Weights of a small spectrogram diffusion model: activation gelu_tanh, 85.9 epochs.
Rows from block 3 of a small spectrogram diffusion model, named by matrix and row number. Rows with one number within an expert belong to one neuron, the router's apart. Each number is 128 + 24 x the weight over its row's rms, rounded and kept within 0 to 255. All counts start at 0. Numbers have three digits each.
Before each expert's rows are labels from the 100 clips, of 14848 (inputs lightly noised), where the router gives the expert most weight on average: "lies over" is the class under the peak. Only what is clearly more common there than usual is listed. The data: songs of 200 made-up bird species, synthesised, often over outdoor noise. In brackets: how many of the 100.
# router: router (model.blocks.3.mlp.router.weight, 32x128, trained with AdamW), inputs 0-127
# up: expert up (model.blocks.3.mlp.up, 32x32x128), inputs 0-127
# down: expert down (model.blocks.3.mlp.down, 32x128x32, transposed), outputs 0-127

# expert 9
lies over: warble (39); steady whistle (32)
router.9:127107137136130156138118117146172113121138151103131147116172131129126121147120137141072135134111117127116151133098121109121145072119135070128138150148093143148131147066151178156145179101165131121162131132147141096099118101140133098119092111125107122136118160113125121156174154105083126137156123118115131117152111133107112131126091141106079088129082072171157125128120137161166164148121
up.0:106105149084116145161133129162096121156131103094137167129123117117099102123100109152120147131105128148132169115138164097179158132159164133119090114105086136147169133129114096150153131154170135153178122130096146114153115125140083096098145148102134138162132127128154148096144111143134155112111121150141098155101076151107123106093113166127150126138112106081142129110089155106120134144178
down.0:118169131126135107158136123149159112099108142097111170134088104104108154043156127102125122151140132092145149125111121136156163102129123197123132132160140108148144137143109139174138124103136081105158164143112158124139113138123136181097122126133075154141159140100113121093132120144103120117069142123121129147142135159139131155148115116108169123134142101130111105098125131085118098124087
up.1:141155148171137116125137135134136127113095117132137155128135120136136166154128112185081102103149113116084130126115154108104116125147149091167176127142121139116116108129111126130109162125136126194135139087140134106102140144144110142154123169115100089111124165085144107183095111108124083134119171098111110137141163129111136164102154155107107145127085096163105098173135116106148135110090
down.1:176129130110123105127181125125081109128152157102106143124152147143155115112178113122142145154132119134125148169104114135157142156113104172103135151144135116133176140136163143181117109149161127123125174154128149136105133135177121128055121114133091132178148103117111126130131108154114123099166112104128115129155117120158151118188129127143151141142124156090171118102098106126147135110085
up.2:098113104152130157143146113117110139097141099090133139121140114181122099139150134164127112107118136120141115112153062151089127059119113101128133153174127154128142129137154150131123174130155123151148129096126137106077166173132137096106127132091104110163150153119124163103164114095103108117175137169141130117140114161137141146109087133097076096123105123151136146130128122133157161151124
down.2:111121110098158120130094119150157159134151134148114154135117151163152164091148096101116087152127126138095143152152131156124146130131138150114125133116083144119108135168133126113132104149152122108161096120100085116111136130098145148127145098124171097104142141161135172148101094133141105116104163106121161165142136095101089092192087106167160135114120118158126141083132182130115095126107
up.3:122153114134135117137142116149130123127093089133114155108103148097134131111143122160097124158135143136112151143109103091162120128125109099127171118134105108111113149116122135087126133097107135147112117153119128140109144102126120094152139104099115095130134139112159158169115119133092107182137184139157154116133148133186164159128117108145087155098028120165161130164094128134175133127132
down.3:148110088098138083129121125088136114127114143121104118142087158138156093122150117111165145155075149119131132165137124115101114154139169136116144155086105132099156130117146107118096145135183147158135104140109157147095139146121115137118149101099088121141123108132102138092143127119091109117141114109074140158140166124152165149189141134189145135094158144123156143078139101124121125105116
up.4:151103139083108135155112144129145125117104119103115169120140123134087134127106082144146139125112142121143140152113168128147160138096130074140147097161124157143094145133164172145141166147191167119142143134093120168144121098135107075078122099106122119160107130131131154089153151137068123089113132184129106145138131120118130117117146141124112128130145100091143145085125150094113109154129
down.4:122117140084151097158098102166122149135117116145120150099128105104131095125113113150151101175132146132151098147155118151160147095114104125117109120147162141144128138126166104170128136162158090091155115134132150144181148128098147122085127111107118136126073135099125096115139125167081079115127116147122164107167116160124096143141143135155101161154187156091129105130150126109116124116094
up.5:162145181107122138140168103111140144129113096100165208144159115081126112109124096145097133114133118142105163121090145109153145104094113128132132155127148161141132085110143075139110128144163128115158148165176177106134095138110107127118079168104170085103122153106155113102125126146108137122113126122134123140158123130158132133107136129114095127129121130142105138104094136138169119129088
down.5:115131113122121101099115093140122127104095175157105124121090166119162117165142109149109135104135108147119107125134139114092141135151138104124093115171078129078091157117134113116124129130143131207072133093082144156091115138145136104139155137156129139147125115166170142106129098106148119116134121129133100099105152133130135083155112105149101109093111127160106160130113133150162109149175
up.6:141095129121096128108154139113157106099166096100124137154130104153140085119141146134078160128089111115119126133104154076130131113144149063086114111103165161139132149112181175108165139111163142159163117125134139139124096104134149125125127110102160140101111159113148120179142149144111147134123124147116104131140103129097108157153137117115090134121088156112165125137059144136144149147130
down.6:154133190121129135147124118169132094188116102117137145102137130115137120137122121139125126128138118167161163121173139132173189089149126149141118136166113120166161119106121134180148147151105118069110103147126108129095176123137156141127122120114128113143125140137115135135127124161125109095091145154151128124119135172135137108117119094180163126143163089111114114091157166100096114105163
up.7:078111133151134182116132152151137131097100178122159065112117131174125115136107103139080126131116128145122151119138127105123122131119110071109153142102139158168149148115163168119143161104133162106147104109157125161102119089159131108151161119100051136132137116124106127141159137108116132168138124099113097159174111115126109142127110163126100131145103123143147097142125111150139161115112
down.7:091108141152142094117091128090161116144085144171106123148072133085114156077158160119120122110148122105148121146145155130125112126170143094110151118162124131108074128121121156135152146122121141148088101154114152078083155168096140157131122143152143153137154137115124108153107137109124152108107172166112114100109157138085123165150150146132129118124125100138092124108129160106104093110127
up.8:104129130112135181148125150127152117156140122114130128106099123110123117129153120121083087104120110124139133104193130101112072161117141130141133162101140114115131126070146125113161187124149152113170125154153081117116155108141143162148145125119115115137165115139110147140168163093115135124130124120130131143113079108120100150127088124097102139140091087146166120182090125138129134187125
down.8:115150089119147127085162112132087160127110175121146129114128116096148138125111127149125137150141146095111135165137139117144150098117129150122128144141114110154141163171129144118085130120121096161109103143140156120131129116089128124182185157110130141135135134119095108118139134089099142103093134109144114096161112175088122064116148118105077129113181189113119117128127134112159091156153
up.9:119121110114139134174140153139157140129142124110124148115159147161101125117144098166156133141092100117113156136089118113110158113092133093106147114125157148089113156119178140079147163141147125142150113096137150131073121085139129110100110108132124108152076140052151170117124130126072104107136116187115159133141129150152148136125112151133093127117119122112154150113110147162134141149094
down.9:125123126135134126128096174130111124105111105120158079107116106109110136093130168076157085108125143101148116154152093142134156132126130135121119089121150104172150113132144119183151129155080143057177108129125092127140163108147170142141118137106124154100122133143080080140114166105115129127117126098116140116120115141106098128137180114115150153167138133117092141128119106075120130130112
up.10:072089085117147123178132138182160134150170121103158102112128135139109116135099145165138127099149127120119116133112149128140131112115132153117097136127092140118154103112130140150117138107136137120171141153121142110101100132126137122146172154089120155154181154142136121107190141111116171085121087148130117126112104103066094117153079109104120119099104125089134121147131168146144154132134
down.10:160145110146123147157139110124127140162116158130109147140092116158145084131145136115135139149125103155094162140140130139082139164107145103128129167130140152155198130123124111141068116162112094166145128141130148115076156152138078136071137108117098148169157117159074149101111128119154140154109116098139132157109115116180160117130118126159150108138146107088118131113113140106124110117150
up.11:106115160119108117142113164135144117130068150174167093144111114165078170091124092139120103138152119148122130128153093085124083166097114100139133132080127122122133119115144147112170169124106123127144097109106151110097142115111117168163109138150127144138159115106123114141111154138112170167106140103120139134148081150129096104138176147129153133141110151130118146136140105155110085176115
down.11:093118107105139179100133162121142114154093153157118190147114185118129157102167145170156137135118142123122132117126123114130136147159103136106119105121142133119112140141129137082133150118109113111119136168128149111117119156093124133155153128139114150135165168142159128172134115114152199103110174126157110148141121173094138078169141144133144120110128179164127119111142170132154144147098

# expert 12
lies over: downsweep (28)
router.12:142111147133125107093096120137125120131155186083126154147168135104077092102110144118103075142172094129125135113111094123092112102129140099111109087119111145145143120096123129138157133107145143152115136143154106129166158132144145128144131109164158142139139139125135101128148109129163092139137093085099187095178169130085189114094122129109144112125137112140095114117134140125130137096149
up.0:118145124100132163113120126133170138190094131114127136114113134146100112117140111112113113136112160160110095066138097152126157153088125114122122166106118163140106099134150125124119090165116142092123138108131115123190127096132136118159115162121131082149195132118159085127136136156137160116107150159167121173107128127109109112150119115123127107124113146122113130122173154125107132051125
down.0:099123083108120125123094125155094090146111112106132118124142160140117110137124098124110119122120137141151146070133150140122124131074133188127138143114139140112114163133138141122141107139097113127187109084155124128152119083086177154151133136170119088115161157112170122104113133154155134126123141180148105177135092162124160118164110124101129100164154141115127129130139177082118133126127
up.1:108114137149113139139095143138130123129171140145130167170150132085122163160150117162137078128159143139118152088090155103111098137111122080169155100117071127131127117114109150103148138113116157200103163133120101128155118096162132116127110142100119127140135143121165132120162139133140113126138079131118133115148136143097175119125116119072118135107095085129110155115075147130171135136125
down.1:097098129097182061150139115135133140147120173112140118103122119166141147134152122135149117139092122115103116126139093141177164148116137122122149141163137165134117165150160108132155098148127098090157091175138127160138105109149170148123171139116131128102160109127111148109085113149150130123113146131099136111124133133157111142139085119137157156126177175131076104106107120127126134073118
up.2:138101114123171114130128149150100105133134159120162134138085174148074117093104159114123118093132113141124117156105113125120141145136069063095127175111118167093139092101167129135147135106152125152124107144154159152178123111159136133125095128115120114130152136099131150092095121162137176102126127157120140116138143101122161114154102090128129139110129152110159160105095178149108114136120
down.2:124118169119150114117171092132145142143129153141115149133110098134131091156123144119191142130121159116116138127166100135144155169134146142123180164145107118157137148128174130131066098175103132096161121150115156115073153145136109145129122114128122142163155166129122126129108158108157139116107183134122113112131152170152115168133141078155114127118178128107128106117117128125170160156111
up.3:114106133167148110110109100151097131111113108150153108131128133132091133164130074125180155134140109133134126137121187124100102163119144142119117122153144173158106169124101082125069151153085123126170114109139138115128125144120094101074090140117133129120136134170106122144148130124138167120151113085118100111156141131150130141087135148112125187151125149135145142117117143113147137178078
down.3:182106131137151121137108085131141108138103111165116104120112109088087090107107114119136117133140085097157194117115150137124138170130157126084115138181105106140155129128117169137137124134174156094157120151107149104120158112125077133143118103089145119074097124131142145115128097148122088152140128093082141097103106142132101111163123117144168146135151113143116101117140158116126137105131
up.4:136123115121125124110116131120123157123126096134122101129116117105135130124101149159145132073152127121151157090105164129166106118106097122141141117130113114195110070130115197104139108129159138142160145172085134142109141119119115173141149103105142106200074125140100095085133141109139110117155161101111121136141140151131099172132140137118108148111127088111130110136167146114131180133123
down.4:136061136086149096117051122111131137116106080185121136089096143118088164102128116148115105127123146142115106125110171106145124156131156142081131123121123128107091096113116116094134126092159141156149154121103140103129148136097138140124125113133136126118072116134118109112122122129170104130140126124111157144138133095114139172166058127111123119096124099112104182121137143127109140123117
up.5:097135105108134167147142135073125140153155122184122105124133167143099122138138154112109103118094123131155123163111131095084138142118076166129159142104139140127148107150159149142114098115179098133120126106144116139106095133122117162145113156114129128135148096118131171113087134140098149112097121161126098155159128158153083095125094135111076125143137193107103121139102165123133154156113
down.5:151151124171151124047160140167103106160085112089109139136125084167143090148138122102143132086149114130126148130145171167147154112108147119122177106099157131100160145142101155142128129125088142135139142119138127115164132142121133105128187157130162165097137161091155132102105119100151132120112130127112127115092117155151137139100111135147152129125148098147167124090164148129136137113122
up.6:212101125147140158104123130139133094155123112115148140119108131111133136129087169168120120134107133108144158182147158149138120143081110122133121101134108168113127112082138133109142134093171135161128114141112109158127131111083123120126117085136148174143126129125137135096124131070071136129121146098137162101079102152120159130142162125106081139122100118156146159155143123104097119151129
down.6:142097113135124153169075122156113119130142147140094148132071137136113099094149127106132107156132111158125115138100131159130135150088140156103129134142127135083114094134164086143171114166137128117126082140126144112125170145098115128124111100147107134114121140123091111107148147149172067169150152109162156148109097159167140146157096108131098109124148075077119155123108123131126134145106
up.7:171111154126130163106168157118151158131090167077122143111126136127109129092106127144145149139140166113126139126158095113120086134065109113106111110092143175124141106139098147161178096097170112121137119100132110151122116118123140130118149122152161179187154128101133138142114143109121120115103123112126193131112126134129173118114141100145135140072110119119089129145125147112124149106098
down.7:126125116137154052118127115101141136095076162107119128110120115102154130145131149103190116133141145142128111143137108133145172115127144142131156140139111071166131165181187136142076109110110139126122100122110136101118143120156127130143141146124131123127162159148132153146121138138116154102089144109138144111181133171129093141076123104119094140144152166108152113092129137142119134173163
up.8:168125136114113151136141142137133140108140096087129130128119180110096085147146144128100092134135133108143135126119085107107195132112110110127157122123157124098132127116117154113148157144132103066139113127085138151132173135133166151105171152130138155117150130137105103129106127143127158101097123117150125151077099156128149136140147130138104151095103161117076181150185122088095120118101
down.8:110152143142141172171089120106127118114112165131157100145135175105103097148125118132127120137119105137173120114150170093122167115157086089079123092142180102097135119130145090102102158162136136106156135130139152148144149140155109154109101104119129145125105120154140133102139137110134112138124144134112081113109089166142163134134142118143138119080177163105129117129164149108193133137128
up.9:132116143158151099136130144101130154098138158113155144093109117132105111111109107160143102132147140179130110109099108112119087126134139105116164150072158144121136080148164119090170070103133163139130121143131112130123105135155127120127152157094126119127174121132155148128106175150094154116099087174172109144134147131103124096174116104155146139091113104129114158098125176135140139122099
down.9:103114127113133095120155122149112106144129078162130107128121105164169103148157144119145137122111127142102162118166133157109097164129117115058147101103130151127127143121129131119192127135132139135118106117156155162066110159112136085114094117164125079095098130162109108157158103145165139141145145114107110133090116087174132114144122120142165156158120132130115128153119114118090138107165
up.10:145090146178107106153119112133144094117140100121161108101110102101113112151146117118148147151122113102109093123102152152133152130123181138128114147159094107142164156156175092083094143145109166115135117156097123118132128110136152103107133116108130103069127113180126159133110074122109147128103106161150147128123104132131096179141120114146123093163161171156157133150164103123156118122125
down.10:135106119168137107136161118102116134119107121142109087115113096134110126125150136106155131122094130144111142131086146123122106133130164132095126141164088107079126159193130128116144144124145170098128106145138149113157126118104128159202135143145173110120114119135112134119111111163102098150109046102100134149168142113116111134105057119115135089112134115157115110134126098125116105099155
up.11:127113146114189107137151148143120157137135139152127089108090148124099143099124121155130106100154130173134161156073142103117129150113119106106184137124156141101145121141101096129121111100171138141139157137086120108126133116135109133112142134112175145104164155134145191104107115106125142123102081135123143136127136157156095131130084098137066170085142131130118140085078127123135140134131
down.11:126130140057134098134133163166101164106137126120126107133085152134119141140075141128093137151117145122089145142158137104103139115166126123123045103133157113121113157136154122136116150117143108108150132085105141166111097118104149106174125172141127136145111090097077166130128139132108130117141105103165104114133110098115157093129123146134152149132126144107063139098105106130156125120120

# expert 29
lies over: steady whistle (71)
router.29:131141111177102118179073137138098104159160121149150164115149158105130122114082182095155124164122090154118097121160164115136158092109122129180117127145086114117109138097143134174134123134107130096080139114120120125159107191121135132137128113138131131122124142146148094159152152151130145125130128093095116066099118096132138143119095144120121120178124125141125120136127093103113116135134
up.6:089116119152169139171138105102138098135148124132113111129165104130139092135143107134128113064113095073130170152142094111134102174088107109148144152159146114141143118123121120148130133094180156152166140106125132123154190130135097154141165141158135099135135146110141142090101107114136107157135117110144122121129089134132070084132131132132164135108147129156142127128120137078135096162104
down.6:172137117140094088124136128122124138129125120150094149120079104129117155114139167128138139122148116133105145160142147150135113170092153115122100152175103128126141124122146161155100165144167111123103160137110121083099152129131150124155164131150175167145146146141078173127092155136083132151095129077087115163129147119096133139129128125149107108108133124138067146075101116114105138126153
up.7:136146152137105090133126173151142136115102111154114137113106089131110160104114092135134136159146141126104159113163112123143111131116124130129118130111136145109101098168146125122163155136097128096102078132107095146112116135148145134153165129084121133159140088137155114165097134125114124087141181110141098144156143154140123173127157142143090153168091180122171128107107091052114123129115
down.7:118110113101167140142151086125141142173116127121129121158139120127131081146144142109113106143084087126132158110094124137084157117141107135154104143124109110136142140132099174146112054144150125125126115095093104107139144099100153174124104105163117130094119094168094114108124149103136138152093140101090130148136106125132133118143090163109174126083114097120101118110178135146113086109147
up.8:097121108134127099177153124130132094143127125109134122124106132115132124130175145131163088115100097135135149158160122132129105111111118131115164143127125115130158161152137116116138077101126158145157128095105124122141184138101133158138111127177144103138125131136117108129092103138181138147131113130072093159138071100154067130158100115202098128113107136156128141124116165105112087131114
down.8:130121094134113127142142156135184112106152138140130161172166123125119166131168126117137117111115141073122085145120112111131122125153120134167158132121128132139109138142155096141117086097109140177154108132153133139141128178177148174138128141107077109143124131174190112142132096120174157115129098166152135101143122148165134143123137121136111139126120107122181108166109136155160092109102
up.9:122087124147159110155168160080122086113152137086134179100176144125106168121134114131149128181128091159127140132128135114106111093101119133146162148110123139126140098144143078146133155128149106099161079135132129124157115145137137105110092110168099120132132131115125130143086122106127131115087116146121151131127118126101141107155131100058091145140141160165144153119097183134154104132128
down.9:116139131112138175116096115129128135135140133155188131108130168126096147182149127137082117104132159111154139091126130108187159133153129104101139091115102137184134113109105116109131093111129151150122149088104076118121123118099145122135094124066120148157108107136140081133112092080127162130131144102117150094114119139156124128185105109124144142109098123142152167117155126117120105130134
up.10:133101128148084110141104164137103137102138108136136149144096168154094162117111112148131117142100151131150100136131124101157136081133133114095131157081134145144140152146133063108138175156108139088116130109080119137100110155119162091180157163097129133132101165126135112143118155120153143080156098130095116150128174140145151151109103133132089122160127171116157157127127152115114112118104
down.10:109115131091150085115117116129114182163131110152110132134107119121105177115145148124084106153115085104130122142110132144117140110133135103153103133107107144121112151094142142152165099127116078135118118119079086116148122071163135122128139148115149148074085101140074140142114129117137107145128128087119108180113168112108113137122132123113150133148093097130107131128112076104105088075130
up.11:136122120119158096153138173115106107122152134142175156112148152144145094127072146142118097108129137137087118124128071103135130148122116111145160130145113143090141119109146087124136156128179149135133100134090119139126132156106137107145125178116125148095150132148195131144124172176148152122113129120088146110112080077147125130141095105103152113101109150115139151130134153114087087146094
down.11:136128114144146134129124155171159162144110183141117118141082063113067140113118137140167162112115155072151123165166103159112125148102107083116119148138159164146106160128149152123114110145098114118135137121153127124108153117135169132143146164182178099150124159163131131136115159117142138143089145136136126146155123163116130156084136121113124143156144102142095113128130121157099149125139
up.12:129123125111127060184095136130139096102158123150113138146154165151133164130095124121119131100141138117128122116108131103110060146089121121144153138141156110093108124105111100161109165116164103167156125163148132124138114148129087128131152132112156145166142144102153141107125115128084170161115125153131132129102085114146091104110081116118150132136112131121122140126118132119106133206174
down.12:159127125112135142125123127148150115126133117136141178134121119094152129134121150116126077125111063159114114089111096124103129172153123120166110124146140114189130069108100116126135112133101085122155142147111161157114160134161147152128141140103084124129109170145133127149132167148143143115133146111137122113093082119150099143144127118125141146113101117094141165102123167100128171046131
up.13:147130145107135107151151132143138097083118108099137143175151150124155146176137170156108063115104124123117119147105107145115120113195134141124122130162125120123134146098156109102182146085120137156104119155117086165149137116111115107151107112108111129160121077117094118158138161152135105127114162128143147121104105168152130137118092099114115137144082119116158124153089130117086150136167
down.13:115089153057147110100120136108146159120097122144131153144135159141123144138135107139139093167121163127061103118130100114093123128145124164119109121127085094096115097139111128125120113132129135146113095108126128116095081162107161132137151104100140145121135140134112150164090135090117160110139141136120164170158129083090128108131090150143106134133122176134178105129128128123139080143074
up.14:135113121156157126151124134105155127098118151100162138147113101139141104144126119174097117114146093110114142130110154162113115166164128093124151152130167158086139091088120127158153139116109125136113134112089108156141154132120109124130157109143155125137123163036171134126098156086118121076098127174130122112140123158149150145142105132134136182084115129110112101150095146124088132127113
down.14:133125157130116120126147130144113118149111095189129140128125147096117107137154110182104094128119157149164125087125132110115145126181146092111130104052165093133109141110091111106158156088139109116141127083124154108140128166112150124114144114125118141146111161147145154160135162142112130091136137142132110156125154117116125126145153145173136131163112112171155127103099185104182097127139
up.15:113175164142161100134139155131098142133136121170148100142109153145101130150105107130131108153125148109132123098115162114130083115176147109176158117146102117114155143187137169103111110077141092146129159155117097116133093159136128143135109131100116136147155099115103130120130156131092201132157169127128088117106115144130145122082132100111111140113120099093118108125091156104128106162130
down.15:122097105147154111114096134130156141067115125119118180157105159153171166134147111159094147136155151123114105107114106092128180127101138167142098158086104124094106131136144103194157121137123143087132102118115112141153105107132166119162173182150145157084141112151147144118126127115173136146124130136145141107131131140153124131136111130123110122147099148121095151118118141158081142157145
up.16:127123125181099129149095155155115103171150140115137147142137115098124109124098174117147135140131160159140148136139168131131157127113090097153117159113067121122119151120122149148146159107153141118088103124155097114166124120135118089135117142103125155097150104163139115142120170125097149145145133116064112120125085140154124095129123139147118101123079136144164121099078189130132081139115
down.16:103102098099145081157076143154090109121095124132104090074142163090113145129119144135143102118114150139143095161119140116149134129142140111123131132144138172069100147145186094132163135100094125123170081117142107154128152153129148129130139129151134112132094131185139116123146176138176093087117152123123140147150154160107158113142109113093103114122142108124149139129146096129125134128111
up.17:112152148157130129157114152100122122148163089173133137124152136126119172093067081122100091136149155141101130115135099093147118116143096147179131106149111121109143089113135132131107154136144129122167088164132146157190112136121161169123136140145157149117090144106165126119097143144100125144147130137148081083159136096108149137110126147091106125135118102131112133170131129082097129113128
down.17:110125091173157124096100137123131142095105183157129124158106088135141102165148128154109138117090137136107131101135087130131147200135134117124095168156100126102145148139140144100125095160161163128121136119130142145103116110092123099187145137164135157156162163182127106115083110130129147140128117081124100105099141125149138102131133119153142135100147144158129183121122115158123121125143

# expert 28
lies over: steady whistle (35)
router.28:137141133142155132106089097135098096133144157140146149136123144102078095086137163096137103137131088168126106154106088147094136084162120125130113125141116105128144122064130110147110098121114124143090131118143140100162144126138143114118094085147125144093135135143102109130141166176138159147153124107168194093152157125108146106143089122124139109165133118164117157090132123166124125106143
up.0:169184138127137138131143127133058067141163110158161130111103142144094167116133141115103067144112123127134129162102158129121101138145104116109156123089111138081121099120153093109160140120143120135152166163134094148167112112127147104137102136118131137095120136108117130066151145167061147140142121131113131156154117116137150100127158118120111124121108133140126156126154160151129090136121
down.0:132165162094128135102174116126126157119139146136118192119094123135156129138129166085134151165158142119128114138150112127095159178140115086129141105187117152134116173115155150156084108172127119126107126133137151109121164100173118149137126089119139171142207168131115120165127130114137107138123147114117148098108157167133144126164149128117108134136122115120110125108141153106131109105110
up.1:120125123153129140103112116154096171141134171161165127156134136112131112113122096111126164102095138109176113113108130124127146134123098113142109151155149141116124100120156126166135109109126150128150107116105137099097139097098150156109152147131108169146125144110148141153123134173103168103174130132149144148129123089108082142147093051129121049130118126163100110101157104137141141083141
down.1:120140126067162102098116120141176120131092139133089147115112116121138109154126154125114091166111111106096138141130103159123158153147150122123106115162109141148131146119141153112116093184124106135115140110121133183138134075105120109146131129121144107105109131159095090134071111155128104125102171120115135118141163113105119124130105187159173167115177157104138139161105134149100149100125
up.2:162119173158089136101130081135145157106150130113072119126117113135126127134130171125111112132155098099140162151131121126143134117136111099140084147152131175128146084145146152113170140167163158157116093126106109156108123160122123151121140125114137135145106072168093137121135140115106096109121133059151109132114156139142129162100175114129119133110130110081094130169151082104125118130117
down.2:139115128117134137141078135132104163123147151149096106143071149138158122111143128104133088142139098153110117138090138117155132114150105114087110132125149118070129114146128094142141108154165139134138127106094128133098131156114128127081147091120112152132091115096154115071147146116108104111152105101158106149131092136177128112122103099118091135086110167100087185134115119116143141134071
up.3:131141124120167131157175146128131093107100161102125135106145141140117134125142118126112109153179127181105134124090054130126133124149156114132139136118128151096134106157126068124163137139141139119098099147132089141168119150155144123120091104096138137098187124101163144115121160152116147155102089176146155142088111143135154114113107110123099133114102142102130171109067115123137117127128
down.3:106109144154153103103106086155160204140119117093090136104102136097131113159098134113135107154105144101094138101158106141104166148107112145150109171109116113163137130140148177143129108155128132130128124104074139110066146156087144128150166134191125144146105136143129101158090131116141136092118173120099132127166158096124128164134107133152131127120132141127105109138139112139118130134132
up.4:138144133144126097106105134134119130183141135113120155126123153143177092132133149156167077156101167119127122094105143121118134103141134071142135103109144123127114117118130162145141118075122147154145127172125117145117088103132133095147126119177120119138154070133114104140160138162089182132146167077152152137142116118124114077143150122125115085095110116139109123110122134148107106186136
down.4:121110085097156106118072162171171139109107163128116118091114159137118143125139168148147123116132135104155088141121120117132148184124128136129112148148155178094092125114139139121175096111133148126142113098097137130084132138121169150155123133199112144135090119174154143124105135113176162155104178125124136138108103131153158145167122153104141115144111114136138128120154132119109114095126
up.5:151072100131136122122113140159067093100157075103144130116080101109144126134154113108097136150122115180134168161134151144167121095127111136147185076137132142141112135117141132108155099152142145128128142109116136175124118128100140141153161140089133132108136098123138075104175121128137149131116148128130136171109131145149100173145138112123142117106144175108127106143152168144095117128100
down.5:136095119070112140128123140142096127145096094157132090104141158120131125060154095147095135133171111173091161112131125113130106121153128128092101112152130098106105080080106117111151106129146127122146123122122138117135112122109089113104150070120147119108103100087127095117138135138143129125152171154108150135134135124157103122185107160152134147141119145140131106121180151099112143085099
up.6:145134161159121148147142150086081114118171125172137106134109148147123121113132133110120086154139121139141151121124129110106158057097106116112087156155124159079149118132162114127145118147170137127124133101112133103116176168100114129120173165112116160132114109161119155122096130145131091135139149134098129156121128155154094152137082101117063111116090137152101158140138117110114102133101
down.6:117140094082133096116165165167144159155124187105126105100146103123174120164128082105115136091124146141092100120113132098161132128154125077103124141133142108127124126149095103119082131138086125120125155100120122147106142137134098119102129136118152157109134118098144129164155121106157141082100168145120133066147128137136122141090131133152131133131127139109164121081116092102142146087087
up.7:098124136098162116132116162155130172151138116140152125109104129120087120115141112109178146089131150120152132151102137117132086177125101147107134150133139143109144097145154136130146083130107152122157121139103125119099105060146174125122123151124109158147156108094139170140112173159098176081156143166159144134151091111135132107175098090131114089125128122131123112095090134116114136126115
down.7:168094107114106146112181145170165148134109155090101120123093122141169128145101143122108109113167118127116139104148124122152166133085137113128099117130133146145135113136120126145121147139132104118100105124131103141121151178129123123098161155178159093140099136114162123185133129105168085123062135104090128143091142151169127162109141117111105151168106129130095145170135131101118155115119
up.8:113131138141158114113127151145158087158119148110094137139159113108128147171128127141125103167120120111164157150117166121123100124154119151140149092103130144135125138171083098108127167087143155160129139135154088135151090117112142115143140141085114167118147135108113127081140153120085152124149114151136130149118077161122119113133168109100107103099076144059141160158088135120134100148139
down.8:131140123140171117113088126137156156134107137114122162106121092103123121131086156147084115121133162147138117141095122129098165136122108124146109170171131144119124158114125098140153107159151124102114122121130102196182152133107151146147142153124108187109142138132104114135138127149084139149169152103117132142098116139154093148152135156120171125126111120133113164156143081189080117106156
up.9:095183173153132098156135177169173114140079099149138153146129129159112111133110105151117123121141111110093127142134137179126105135163142117141139143113105171098132119154124122095113120137126093148139166107140157138168128103150128104160096134133128107142164129112127131095126167151130145133117153129068085146143129141134115096096128109115087100122132113101168078132094132149124100133083
down.9:126133093150094125094120093113102149107116141097136161115110132118151116132109133101109105132153120139159084107091099153114158126136157137134113142096159136147159099160141082168174109127096152089147124101141095136156158121088137093165129130121085144094145111146163096141163137115144142091110118144143159115115136135125130131107131111089125093138113127113167133179125080167127092178118
up.10:117157114142143100131145135129115105119170109141132134096134141153155146103104130140144127096126114154076110118119124185121107063140135140145124145117135104089113110119108111166090147114146117153158178109145125162173152150142108127150124112138131080158152104093151089145131105121132169164161123164128109168111130092133095109115139138127105109104083157163155150096112142105155087152109
down.10:162109120104156109137077125149156151160112122157116130138145119103114117128161102097093069107112135119149106141097171127152147121097153149160107167112108111200112083118129137135105132123088080130139144116112087073139128130155130157122156126110103159092092117127127131129140130127141111137078162112091136143110194146129134127140139131112134162151147085117126146127161137108121119118111
up.11:159121133124149154156153152122111133135137108144119115135088116156093143104093180165123099139136112147126159166143085112094117112103082122120132171126123177108163123141143137113119132099170113151131104115112105102111116169133071166128113147104125118118120122129116206141118193133115143120106133135137134163115105159116139097142125139115080139137124119095120152139089112163103102157102
down.11:141132112129154097074166168126160134147093125139096157150133141096101122079141087111142129118151143124115155083139161110125114113069174127138131160111123114147108153157112125168115148103074125123155131136133119112145136092103166138137175136121133108117161171121117172144097119144153108124131155124109131151132130103113095134136104155155161088147146127111128128079113172129123093115167